Weights of a small image classifier: arch efficientnet, adamw at rate 0.0025.
Rows from block 5 of a small image classifier, named by matrix and row number. Rows with one number belong to one channel. Each number is 50 + 15 x the weight over its row's rms, rounded and kept within 0 to 99. All counts start at 0.
After each channel's rows are labels from the 100 images, of 14848, where the channel reaches its highest value: "strongest on" is what is common among them. Only what is clearly more common there than usual is listed. The data: drawn small creatures on textured ground.
# convs0: expand pointwise conv (model.blocks.5.convs.0.weight, 128x32x1x1, standardized in use), inputs 0-31
# convs1: depthwise 3x3 conv (model.blocks.5.convs.1.weight, 128x1x3x3), a 3x3 kernel
# convs2: project pointwise conv (model.blocks.5.convs.2.weight, 32x128x1x1, standardized in use, transposed), outputs 0-31

convs0.13:48 30 48 19 46 23 39 47 71 47 41 56 22 46 60 76 33 39 65 71 56 35 35 52 69 46 26 51 57 54 54 64
convs1.13:61 62 35 73 75 52 51 69 51
convs2.13:41 73 49 43 55 69 22 38 77 70 52 70 43 27 57 56 54 75 60 43 80 26 47 47 54 56 65 43 55 34 51 39
strongest on: black; caterpillar

convs0.22:31 60 58 50 69 27 40 48 37 50 58 57 61 59 54 58 78 34 41 34 32 25 45 88 62 46 35 48 41 69 56 73
convs1.22:50 33 46 83 56 61 48 29 44
convs2.22:52 51 62 51 41 60 63 61 28 68 72 53 48 50 42 47 66 34 36 33 36 58 50 69 18 58 64 24 58 37 77 25
strongest on: small; dotted

convs0.10:51 48 96 49 60 32 15 63 62 52 48 64 51 36 40 72 26 61 56 38 57 41 47 63 50 42 35 40 46 58 38 35
convs1.10:72 77 57 60 55 40 41 32 39
convs2.10:70 45 58 50 42 62 48 37 68 80 57 66 50 42 82 53 41 62 69 20 73 38 51 42 67 62 51 30 56 61 60 30
strongest on: plain

convs0.49:58 29 50 65 73 48 64 40 55 15 49 54 64 41 36 41 56 82 32 74 48 46 38 40 24 45 55 48 56 32 72 48
convs1.49:51 24 63 28 57 28 52 60 57
convs2.49:64 39 54 54 23 25 52 70 57 36 53 59 55 50 33 45 36 32 64 34 29 69 72 56 46 39 61 26 74 65 54 70
strongest on: dotted; orange

convs0.125:32 47 57 43 40 27 58 56 83 62 63 53 62 55 45 24 52 33 31 58 86 54 80 36 40 40 61 59 39 56 41 52
convs1.125:56 54 41 49 25 64 46 70 25
convs2.125:60 51 62 34 33 48 69 62 50 40 57 51 62 60 24 36 33 60 23 45 49 71 87 63 41 59 52 45 75 72 48 63
strongest on: striped

convs0.1:67 40 59 63 62 14 40 59 64 52 56 59 55 10 66 63 31 38 47 44 45 61 49 59 52 84 64 56 31 48 41 47
convs1.1:63 53 36 59 28 32 59 33 30
convs2.1:63 28 63 41 33 37 48 39 69 32 45 74 59 47 60 16 68 29 52 50 48 58 54 59 36 31 79 67 38 36 51 40
strongest on: beetle

convs0.25:26 53 51 38 50 68 70 31 67 58 32 67 54 64 36 63 37 52 46 50 38 26 44 18 45 17 54 56 53 71 40 64
convs1.25:72 40 45 70 57 48 24 33 55
convs2.25:35 45 33 60 25 77 73 28 73 65 65 52 59 66 61 45 49 67 54 40 40 40 60 50 32 77 71 55 55 31 50 40
strongest on: small

convs0.4:50 29 64 56 46 47 48 66 50 75 60 29 04 48 37 46 44 55 47 36 83 63 42 53 54 54 26 34 62 50 50 36
convs1.4:31 41 52 66 50 29 68 54 27
convs2.4:60 26 76 57 32 67 43 37 60 69 59 68 50 57 42 34 64 62 40 27 22 62 63 64 46 52 44 45 30 24 67 45
strongest on: dragonfly

convs0.37:64 50 50 47 14 76 67 50 54 53 65 27 64 45 39 25 71 45 41 56 71 50 48 72 46 25 58 43 52 34 33 62
convs1.37:35 27 56 36 57 61 26 65 57
convs2.37:49 31 30 49 63 71 44 64 11 44 46 19 43 57 41 54 59 51 62 36 60 44 65 45 64 63 38 53 85 44 63 41
strongest on: plain; spider

convs0.47:19 48 49 84 60 44 65 40 57 41 46 26 34 60 69 47 53 54 50 79 41 53 51 25 41 56 25 43 75 47 38 46
convs1.47:13 64 57 52 41 50 64 51 61
convs2.47:68 26 73 28 49 52 50 77 59 53 42 71 50 64 47 66 35 48 48 41 54 72 46 39 56 41 76 52 51 23 27 29
strongest on: red; snake

convs0.5:50 65 49 70 75 58 72 46 49 39 53 20 40 34 70 42 73 32 60 58 43 53 24 36 55 30 77 50 32 43 55 42
convs1.5:69 70 53 75 41 56 46 40 30
convs2.5:38 37 38 33 60 71 37 58 38 51 18 23 59 55 56 54 63 68 64 37 74 49 47 51 48 57 54 27 70 51 68 80
strongest on: small

convs0.43:34 54 74 38 73 50 65 49 44 47 43 42 46 52 66 04 29 70 58 47 59 73 56 60 33 45 69 54 47 44 35 33
convs1.43:50 50 51 51 92 64 54 46 52
convs2.43:71 46 50 59 55 42 46 25 48 65 39 46 68 41 57 23 34 38 38 52 48 28 49 21 52 49 51 65 22 72 33 76
strongest on: striped

convs0.29:47 38 73 30 52 57 67 61 57 32 45 53 31 49 58 38 38 76 57 72 69 60 49 38 21 68 65 35 37 47 20 48
convs1.29:68 75 66 67 45 34 62 59 46
convs2.29:59 22 56 36 61 30 67 33 36 57 29 46 78 27 66 32 54 39 55 52 46 59 59 38 40 45 47 58 28 59 39 82
strongest on: striped

convs0.6:47 32 64 31 54 41 69 44 30 40 60 57 06 54 35 38 49 83 55 50 41 63 55 63 46 49 54 37 52 78 66 57
convs1.6:40 37 40 33 38 22 39 32 44
convs2.6:37 46 72 32 40 37 55 62 67 43 55 33 00 73 62 41 48 59 45 28 51 63 58 48 50 47 45 56 36 66 34 61
strongest on: plain

convs0.40:46 47 58 52 32 45 37 33 49 43 39 48 52 48 46 43 73 64 89 43 66 34 56 63 67 66 38 84 59 30 50 22
convs1.40:53 49 43 20 40 61 62 24 43
convs2.40:45 33 87 58 48 48 54 43 65 33 23 39 55 60 35 79 59 74 47 23 46 71 63 57 52 52 63 38 58 65 59 53
strongest on: dotted

convs0.20:27 44 43 59 28 57 56 61 71 43 51 35 70 38 66 38 64 43 46 82 52 71 63 50 27 21 54 32 69 58 61 51
convs1.20:64 64 49 43 80 25 56 54 45
convs2.20:65 62 67 70 53 67 56 47 57 37 41 39 21 62 59 53 31 44 55 41 40 65 46 57 51 68 30 13 72 73 66 41
strongest on: red

convs0.35:34 56 77 55 59 41 37 48 57 39 55 56 16 51 63 52 58 65 56 55 41 33 59 34 24 48 22 48 51 38 90 47
convs1.35:58 60 40 19 37 51 54 69 65
convs2.35:50 67 34 22 39 27 62 58 32 30 47 52 55 38 76 64 58 17 69 47 66 34 35 41 65 52 60 59 63 55 42 32
strongest on: striped

convs0.34:67 30 43 66 63 33 37 53 13 50 57 65 35 50 86 65 50 55 55 70 43 36 35 59 71 59 39 57 45 43 37 66
convs1.34:47 51 57 62 16 60 64 60 67
convs2.34:41 66 51 46 40 69 38 27 68 41 55 37 49 29 69 57 49 69 46 19 12 42 40 61 70 63 38 54 50 31 61 53
strongest on: small; striped

convs0.2:57 41 65 50 32 60 54 65 30 30 40 46 29 46 59 77 53 37 20 40 51 40 71 62 70 65 56 25 33 71 43 44
convs1.2:51 37 46 65 75 28 56 70 55
convs2.2:67 33 80 65 62 42 50 29 58 54 42 45 60 56 72 65 43 68 59 21 23 43 37 51 60 63 59 68 39 70 60 67
strongest on: dotted

convs0.33:42 49 38 49 29 49 63 47 77 62 50 34 27 51 85 65 44 31 47 52 56 53 60 65 47 36 53 39 49 75 13 59
convs1.33:54 70 43 65 26 53 54 26 63
convs2.33:25 55 43 43 71 79 31 54 56 36 28 51 45 51 34 87 58 60 66 31 67 54 52 49 38 64 55 33 57 36 68 60
strongest on: snake; red

convs0.19:63 44 54 38 49 35 42 73 63 28 61 76 73 20 54 55 48 54 21 59 60 66 64 70 52 47 65 34 46 61 25 49
convs1.19:47 44 47 53 44 50 45 89 69
convs2.19:54 76 38 64 50 71 23 68 58 32 34 25 34 49 51 50 51 59 52 29 58 48 52 59 69 51 69 48 29 41 27 76
strongest on: spotted

convs0.0:47 65 49 56 49 42 58 26 39 55 31 04 48 53 51 37 33 72 56 43 60 71 64 69 60 24 62 42 48 47 67 36
convs1.0:57 66 66 47 19 70 57 45 55
convs2.0:55 49 35 59 53 63 45 47 41 59 51 29 45 50 52 73 24 39 51 41 82 48 62 56 26 57 77 26 65 74 74 62
strongest on: crab

convs0.124:57 44 68 27 28 24 36 35 42 50 71 44 61 43 30 48 54 56 38 32 46 26 77 39 53 68 55 54 78 57 71 44
convs1.124:26 42 55 44 36 55 39 69 76
convs2.124:59 73 52 35 56 62 44 43 49 19 36 37 73 37 69 75 54 26 59 57 47 42 15 50 60 55 49 31 52 48 28 60
strongest on: plain

convs0.7:32 69 45 42 35 60 54 55 49 60 64 45 67 79 74 31 38 65 49 35 40 69 39 59 49 10 26 41 61 53 47 43
convs1.7:60 60 52 60 18 24 51 49 45
convs2.7:34 49 37 06 35 54 32 57 49 54 39 54 58 50 31 48 48 37 64 56 62 57 33 35 20 58 77 60 26 51 41 58
strongest on: snake

convs0.46:62 28 46 70 82 28 33 33 48 59 57 43 41 49 25 49 36 64 29 56 68 56 35 42 50 73 54 26 50 68 59 61
convs1.46:65 57 68 48 66 56 62 72 73
convs2.46:63 37 29 53 35 69 52 79 63 51 55 40 49 57 62 40 39 45 39 35 40 48 41 65 75 32 46 35 50 23 85 33
strongest on: striped; small; jellyfish

convs0.38:83 25 21 34 47 47 42 57 47 52 51 50 48 25 74 57 61 39 47 56 43 44 31 68 70 59 22 73 49 39 48 46
convs1.38:53 22 56 34 70 30 54 37 48
convs2.38:29 47 58 30 59 41 49 38 70 31 27 53 49 67 13 67 48 56 60 68 58 36 63 43 65 61 44 68 77 49 34 58
strongest on: dotted

convs0.53:45 27 67 66 61 25 32 30 37 52 25 66 29 44 68 61 52 54 68 68 50 51 61 55 63 35 42 41 63 49 48 15
convs1.53:57 54 23 51 38 30 59 25 48
convs2.53:72 49 56 56 57 43 24 48 58 20 53 60 44 63 30 75 65 29 68 54 39 72 40 59 45 42 66 36 39 29 26 51
strongest on: plain; orange

convs0.126:61 68 56 17 57 23 50 52 31 34 49 51 51 62 55 28 39 69 51 43 58 29 22 78 48 44 45 58 47 74 63 61
convs1.126:46 24 47 54 79 67 51 38 50
convs2.126:40 41 34 82 59 43 41 65 55 54 39 43 48 53 47 60 44 32 87 47 37 40 43 09 60 51 46 49 51 24 65 35
strongest on: small

convs0.31:40 54 46 63 66 36 23 37 62 53 19 69 58 62 73 76 55 23 53 51 65 33 45 55 60 36 39 44 76 54 42 37
convs1.31:53 12 49 65 34 56 50 58 52
convs2.31:31 32 63 67 52 42 72 35 42 37 53 63 44 70 28 34 38 50 51 53 28 51 45 61 40 47 63 68 64 20 16 42
strongest on: small

convs0.41:27 50 54 73 44 58 78 49 43 49 61 51 38 44 78 44 37 54 59 66 25 65 53 61 45 17 49 28 67 55 70 34
convs1.41:24 53 65 76 53 59 60 35 57
convs2.41:23 17 83 36 52 57 55 47 45 83 39 37 58 67 26 69 42 53 41 55 67 54 41 43 41 52 69 54 52 57 48 40
strongest on: striped; red

convs0.51:61 38 48 41 41 48 61 67 66 63 53 28 64 69 12 49 61 66 48 52 57 41 43 77 34 36 33 35 52 30 25 62
convs1.51:60 53 56 57 12 64 53 39 57
convs2.51:94 52 38 45 74 42 27 53 44 57 79 35 50 50 76 55 68 54 53 73 46 50 54 77 61 40 45 58 46 49 53 38
strongest on: white; pink

convs0.24:24 41 72 57 56 52 44 40 47 44 35 59 54 75 73 29 62 67 49 40 42 99 67 44 49 39 45 55 41 56 42 42
convs1.24:72 51 49 64 36 59 57 18 44
convs2.24:73 50 49 58 30 39 30 40 51 30 48 27 37 49 54 60 58 23 42 30 70 67 54 38 32 53 76 69 38 35 68 64
strongest on: yellow

convs0.17:63 43 33 73 57 55 63 22 60 33 53 52 26 50 46 55 23 78 32 77 51 44 53 59 30 47 27 48 59 61 62 38
convs1.17:40 66 45 52 52 73 53 61 81
convs2.17:52 47 48 56 46 43 81 95 53 38 30 54 47 44 27 54 43 48 41 48 71 63 66 43 63 42 53 61 66 28 75 40
strongest on: striped; small

convs0.45:73 57 50 28 22 57 47 63 40 30 79 57 25 36 59 64 47 41 27 55 52 65 48 58 41 54 47 23 61 76 53 43
convs1.45:61 57 48 34 27 69 55 76 46
convs2.45:39 52 55 47 61 32 25 35 30 48 44 41 69 00 55 64 47 61 53 49 45 41 51 48 57 51 57 68 43 67 27 68
strongest on: striped